config = dict(
    train_examples=97500,
    crop_scale_min=1,
    translate=0.06,
    targets=['ground colour'],
    norm='layernorm',
    width=256,
    pooling='class_token',
    label_smoothing=0.2,
    loss='cross_entropy',
    lr=0.012,
    nesterov=False,
    grad_clip=0.5,
    batch_size=64,
    weight_decay=0.01,
)
Rows from block 3, named by matrix and row number. Rows with one number belong to one neuron. Each number is 50 + 12 x the weight over its row's rms, rounded and kept within 0 to 99. All counts start at 0. After the name is the row's rms in percent of the matrix's.
# fc1: MLP up (model.blocks.3.mlp.fc1.weight, 512x256), inputs 0-127
# fc2: MLP down (model.blocks.3.mlp.fc2.weight, 256x512, transposed), outputs 0-127
fc1.104 041:52 58 54 58 47 46 39 38 45 42 56 33 53 60 56 71 45 49 70 42 43 68 38 32 63 59 62 56 63 55 48 41 62 33 60 56 55 33 76 43 29 86 51 47 41 34 55 57 57 38 32 55 16 41 41 31 41 65 62 52 59 57 45 40 56 39 42 28 25 41 60 39 17 41 49 41 43 40 59 45 46 60 59 41 32 38 63 46 46 52 55 62 49 58 32 40 44 44 58 44 39 42 27 40 39 54 40 48 59 57 71 50 56 57 40 51 36 57 41 59 75 71 38 39 47 64 58 63
fc1.107 010:53 37 41 77 47 42 45 53 54 39 12 67 49 47 67 61 27 40 45 47 50 28 50 73 42 58 46 27 58 40 58 45 48 31 91 60 48 48 56 48 51 56 44 54 40 41 43 70 36 54 47 41 27 42 46 64 47 44 33 50 60 33 50 49 53 42 69 56 55 57 54 40 66 40 62 52 56 41 64 56 45 42 31 63 59 47 61 56 52 59 65 35 57 39 62 60 63 69 59 64 40 55 39 35 55 59 47 55 71 43 70 39 36 64 33 38 68 45 56 42 65 44 41 38 31 32 40 42
fc1.108 134:35 48 64 51 82 34 44 45 40 76 37 45 47 73 48 61 59 42 35 62 61 50 56 57 47 54 66 64 33 41 57 37 47 55 44 24 50 43 43 58 59 46 41 61 60 49 54 49 49 38 57 33 54 54 63 46 60 62 56 13 47 52 64 60 28 28 37 52 56 21 33 44 64 23 52 40 62 50 56 39 61 49 61 42 68 63 44 50 53 53 55 59 55 45 39 47 40 43 55 49 47 41 22 58 59 42 50 47 71 54 38 66 55 44 49 40 65 47 50 54 38 29 42 61 43 68 43 41
fc1.111 124:46 47 46 56 48 64 37 55 53 82 49 41 39 44 29 36 45 44 67 33 46 52 73 40 33 55 52 47 44 65 38 30 31 58 54 51 69 49 40 66 53 26 44 41 50 47 64 42 25 24 34 56 60 49 45 64 33 75 56 70 44 37 41 56 44 60 59 51 37 63 49 59 38 40 66 64 58 59 27 55 56 51 32 46 42 83 44 46 43 58 47 53 60 41 64 53 60 64 59 53 36 54 54 49 56 51 60 53 61 53 44 72 38 58 57 28 48 61 43 32 54 48 34 60 34 49 54 54
fc1.112 025:48 45 52 52 52 68 34 75 81 57 51 39 57 74 50 45 42 69 38 50 46 76 36 47 44 40 44 65 75 41 42 71 43 45 52 41 61 38 62 23 45 57 69 49 61 22 36 58 38 46 57 53 64 50 56 51 50 40 33 68 61 50 40 37 41 59 42 34 55 51 52 31 46 30 60 44 57 35 36 47 68 63 48 64 33 68 41 39 29 45 55 43 42 48 47 51 52 57 49 27 35 57 38 54 31 46 38 64 55 49 57 66 49 48 62 50 38 46 26 69 71 53 53 55 35 59 72 46
fc1.113 011:55 64 33 33 28 78 49 42 51 72 45 46 49 47 65 50 17 45 55 57 61 43 67 36 34 63 48 55 51 56 52 59 48 52 73 57 57 62 50 50 54 36 47 63 44 58 45 38 51 37 30 50 55 48 39 37 52 31 11 39 55 54 53 66 37 45 59 70 82 53 39 60 58 58 54 49 61 38 38 57 56 47 38 75 58 37 59 55 35 68 52 43 59 53 40 45 35 67 34 81 47 68 33 33 65 51 54 45 57 50 78 66 54 42 41 50 46 67 63 54 67 36 67 53 36 58 57 80
fc1.114 125:50 53 36 57 46 72 55 59 47 48 50 54 44 52 44 63 47 75 47 42 58 61 78 21 38 47 42 28 61 78 37 55 29 55 44 48 49 55 13 37 55 66 54 56 41 37 52 52 50 53 55 36 30 58 38 27 66 44 27 59 36 36 40 60 28 36 68 58 52 64 52 30 18 38 57 52 67 45 61 46 71 59 59 63 65 29 44 53 46 28 51 74 74 64 44 35 54 83 26 70 54 44 41 55 41 42 67 50 44 30 59 51 64 47 55 63 22 49 63 33 39 57 46 34 53 35 58 47
fc1.115 159:43 44 55 49 69 31 56 39 63 56 54 38 72 38 42 55 31 33 55 50 55 39 70 50 39 39 41 42 59 24 58 67 72 66 30 53 48 63 53 49 37 43 61 36 62 38 61 34 63 49 51 59 62 40 52 39 32 35 75 39 33 45 61 51 34 55 63 56 42 36 49 78 54 40 54 64 43 45 40 33 43 50 43 48 66 36 54 42 47 64 57 35 49 54 77 33 65 59 24 57 48 36 69 43 45 70 72 49 47 58 48 54 59 44 75 44 50 57 57 31 57 43 70 51 47 54 56 24
fc1.116 013:51 51 27 68 27 44 58 47 59 43 43 67 63 54 48 43 44 50 61 22 51 55 64 45 30 56 48 46 54 33 66 46 59 57 83 71 51 53 62 67 42 47 63 65 43 42 46 55 52 55 29 51 26 43 34 39 40 60 72 42 61 58 40 45 49 54 55 57 44 55 64 34 36 55 41 46 32 37 79 39 54 64 65 67 50 57 60 41 44 55 32 65 56 62 40 64 33 38 46 55 59 46 55 22 64 41 59 46 46 48 62 49 37 53 32 71 55 55 60 62 67 69 48 37 72 60 38 55
fc1.117 103:54 52 26 36 39 68 51 53 31 38 46 47 39 41 50 41 51 61 54 54 42 64 37 61 47 45 48 28 49 49 52 54 41 28 44 36 47 55 41 52 38 63 61 35 57 45 61 48 68 47 81 82 62 39 52 61 51 78 53 53 59 70 37 44 54 54 58 37 71 56 64 49 22 37 46 43 66 47 74 32 51 38 66 67 42 43 51 39 25 33 49 59 31 63 46 43 29 53 42 54 39 56 52 61 60 71 59 59 48 44 61 50 33 67 57 37 43 50 60 56 51 51 62 48 37 48 64 53
fc1.119 159:37 39 34 56 44 52 45 52 39 55 27 65 57 39 34 45 62 44 46 51 49 44 39 60 64 42 57 46 40 91 44 57 45 27 22 36 62 74 33 45 52 48 53 58 53 61 61 40 19 49 40 49 78 38 56 51 51 67 62 57 62 55 24 43 52 69 51 52 19 70 69 42 34 54 53 63 58 56 39 45 35 54 71 49 66 51 45 57 45 39 51 72 45 44 42 43 32 54 57 40 61 49 67 52 36 69 35 47 43 63 76 43 55 35 44 80 88 42 28 54 56 39 69 54 51 35 47 47
fc1.120 161:29 54 60 67 49 38 55 45 44 50 46 38 51 59 50 43 37 63 57 44 67 50 45 49 47 48 59 51 76 31 41 49 57 50 60 45 40 46 48 45 57 53 34 41 70 51 79 44 39 40 55 40 48 70 56 68 50 56 49 49 71 67 38 38 66 27 30 34 62 62 36 42 51 46 53 41 64 63 35 44 62 39 47 52 57 69 56 63 34 57 56 61 63 56 43 42 15 47 22 36 62 27 49 44 43 43 48 47 51 55 40 62 70 51 42 50 59 55 45 28 59 59 51 57 35 69 53 25
fc1.122 111:44 45 43 46 50 67 50 50 59 50 59 46 57 68 61 39 39 56 46 21 44 57 64 22 52 77 35 37 69 42 59 45 63 52 50 62 53 62 39 43 41 59 45 45 51 47 36 42 43 57 42 46 54 48 38 40 34 56 26 45 67 54 60 78 40 42 65 41 67 43 51 45 66 42 41 35 36 54 36 61 34 58 42 38 66 58 60 55 46 42 32 48 47 53 31 46 43 66 54 37 48 60 61 43 49 67 53 46 58 64 55 55 60 52 51 52 75 46 59 37 72 55 40 49 41 46 53 56
fc2.104 047:49 42 63 46 47 68 62 47 38 44 61 55 29 52 37 44 45 62 39 65 48 50 55 64 66 35 76 53 22 65 42 51 39 32 53 48 52 49 31 59 74 56 74 56 60 51 40 56 50 50 24 28 65 52 71 46 35 39 36 50 52 69 36 55 75 64 42 44 52 35 44 63 39 47 38 46 46 56 73 44 53 58 35 53 34 54 51 61 63 36 27 45 49 54 76 60 54 62 53 42 44 42 48 36 49 66 66 40 57 44 31 57 61 55 34 53 50 38 40 71 63 51 47 52 54 48 38 64
fc2.107 010:47 51 70 50 59 65 28 60 43 54 61 37 52 46 49 39 61 48 48 54 62 52 51 51 58 60 61 58 43 54 45 48 56 62 15 53 48 68 48 36 54 42 51 51 40 60 43 62 63 28 57 46 60 45 49 49 36 72 56 59 50 48 41 49 58 52 45 55 72 32 51 68 60 50 66 61 50 72 04 57 53 73 34 71 33 68 40 58 66 30 53 54 26 46 55 35 54 50 40 39 60 52 55 53 58 70 66 50 47 23 41 52 54 53 59 56 35 61 26 36 37 62 56 66 47 65 57 64
fc2.108 138:55 46 19 70 45 28 58 28 59 53 69 42 48 26 54 66 51 46 48 50 39 51 39 50 37 48 47 53 47 44 40 67 51 63 51 73 47 57 34 66 52 77 64 59 49 38 48 27 34 51 30 54 54 63 74 54 33 44 29 64 52 52 31 63 42 54 46 64 48 61 71 41 43 32 53 53 48 52 44 61 44 47 54 44 50 53 43 56 41 66 68 75 38 50 63 52 71 47 49 65 57 70 49 52 54 43 38 55 47 46 75 50 39 49 41 34 32 60 49 55 71 40 50 49 49 52 37 30
fc2.111 136:48 34 43 71 57 10 41 45 75 50 78 50 47 50 55 57 52 54 52 40 60 16 39 55 48 39 52 56 41 59 37 52 50 46 61 50 45 46 49 58 40 35 64 56 62 44 48 42 47 64 59 32 39 58 42 65 36 67 54 54 48 54 64 31 65 34 64 46 61 63 30 47 59 46 64 39 42 57 60 72 43 40 59 40 45 29 39 52 45 38 51 47 50 46 29 61 41 32 39 40 49 50 36 73 51 57 45 35 46 45 63 57 71 58 58 72 32 60 62 62 61 39 61 44 55 27 68 43
fc2.112 025:34 58 42 52 44 31 53 50 46 60 57 76 44 62 32 30 60 47 43 48 44 62 63 43 50 45 44 32 41 48 60 24 42 37 26 51 50 69 40 37 53 47 47 60 45 67 61 60 41 58 46 54 34 58 64 29 64 37 57 40 71 47 58 55 74 58 61 65 50 33 49 51 48 82 32 44 65 57 94 61 35 38 67 67 38 55 50 40 54 63 59 85 58 49 45 32 46 37 54 52 30 36 45 58 60 41 65 37 48 66 58 62 38 46 45 34 34 52 55 57 50 50 43 30 59 49 48 62
fc2.113 011:24 65 44 58 60 55 56 44 48 60 47 47 55 50 62 37 22 33 62 44 51 54 61 36 39 50 42 22 58 45 50 64 55 55 57 41 53 70 46 55 60 53 57 62 45 48 29 24 57 52 52 64 51 48 48 50 55 28 65 39 34 49 50 56 91 41 65 59 70 35 38 39 59 49 41 77 60 54 40 49 47 47 49 52 19 63 37 56 66 53 47 31 39 77 35 75 43 33 49 72 54 79 48 54 51 38 60 45 56 47 46 69 43 48 55 51 32 45 54 62 62 24 42 58 40 56 53 53
fc2.114 145:55 50 21 55 65 45 58 47 52 29 57 79 49 48 60 50 34 45 59 40 48 52 61 50 33 29 57 48 62 45 57 45 46 43 43 41 54 49 59 85 43 41 25 46 39 52 41 35 45 53 56 64 62 68 56 52 36 23 47 54 33 58 37 48 59 50 72 54 39 48 39 40 61 52 49 47 68 39 51 41 45 65 46 70 24 37 47 56 37 56 42 52 40 60 32 46 48 49 40 54 48 58 44 49 58 51 77 40 44 45 60 21 63 32 42 69 71 44 62 63 60 36 33 46 36 68 60 57
fc2.115 154:47 51 41 45 51 45 50 43 26 81 39 58 69 65 38 44 59 46 37 50 55 56 42 23 65 60 58 51 44 42 47 63 64 32 44 57 61 44 58 52 40 46 67 78 33 54 44 58 45 47 40 63 68 53 43 49 51 60 32 45 62 85 50 71 64 39 57 57 61 58 42 45 55 51 45 42 42 61 34 32 69 32 44 34 44 51 39 39 57 56 47 75 58 54 50 57 35 66 55 71 46 73 52 48 44 37 42 39 28 41 76 55 44 62 60 39 44 48 56 66 30 61 56 46 55 48 41 69
fc2.116 015:34 54 37 40 55 43 43 64 40 47 45 25 53 70 48 49 43 57 28 69 53 49 58 57 51 58 48 80 46 73 57 58 43 33 43 48 40 50 39 38 46 75 40 52 65 59 81 63 65 19 47 55 53 53 71 56 27 21 36 56 46 66 38 45 61 56 51 48 60 44 44 62 44 50 60 61 63 66 48 61 54 41 40 56 45 41 16 79 56 49 31 46 51 50 51 40 60 45 52 32 17 69 64 40 36 62 47 47 40 61 62 55 59 40 40 50 46 53 46 39 34 57 40 40 37 62 57 57
fc2.117 110:70 43 64 55 49 38 46 61 56 50 61 59 27 47 46 47 43 54 37 54 53 43 60 34 52 78 49 51 38 48 43 41 53 52 55 42 39 54 50 37 52 35 47 65 66 56 63 40 29 39 34 34 44 79 63 68 54 14 56 50 52 49 63 26 50 44 59 33 57 53 64 44 77 71 53 35 63 56 32 72 57 35 45 62 56 24 47 41 55 56 52 39 50 27 48 55 56 46 53 38 44 54 48 56 48 32 64 34 58 56 38 35 21 44 56 53 66 40 29 72 64 40 47 49 53 46 46 45
fc2.119 155:46 49 43 81 34 47 45 59 41 40 36 46 40 50 50 46 36 71 64 51 77 73 51 47 31 41 56 62 55 41 43 57 51 51 28 47 28 59 52 58 41 63 09 62 46 23 61 59 35 45 51 39 56 37 29 40 49 60 55 32 40 64 52 62 46 67 51 45 39 45 19 55 40 53 54 49 65 60 65 67 52 49 37 68 60 45 44 38 50 43 48 71 49 68 53 54 66 69 42 44 53 69 54 58 41 18 57 76 37 51 47 39 43 40 52 46 43 45 53 35 43 57 54 51 33 73 29 44
fc2.120 157:48 60 57 59 42 39 44 50 40 61 56 41 59 35 51 31 57 50 56 46 38 40 37 55 56 27 21 64 70 54 56 52 57 57 58 46 58 34 72 39 41 62 38 47 52 56 51 73 45 61 54 52 63 58 36 43 42 52 65 41 38 58 35 47 29 51 54 42 65 59 54 40 41 47 55 49 34 61 63 52 43 42 50 42 36 76 38 41 53 35 62 47 43 48 66 43 79 49 52 50 37 50 87 45 50 71 42 43 48 72 35 32 65 38 47 50 41 61 56 37 57 40 35 48 67 45 46 51
fc2.122 127:43 69 39 57 58 29 65 51 48 39 51 45 51 33 41 40 31 69 64 36 54 29 63 65 46 29 33 43 38 50 38 57 59 45 59 54 84 66 39 45 34 66 57 43 55 74 23 43 68 51 43 39 54 53 52 51 48 44 68 40 38 60 53 31 48 40 62 43 55 59 18 51 46 44 57 47 66 51 51 42 52 70 57 64 40 42 30 43 57 51 57 51 51 50 33 57 52 47 41 40 50 66 29 47 59 59 40 57 43 32 45 63 41 49 55 82 62 64 54 66 57 63 67 71 73 36 60 37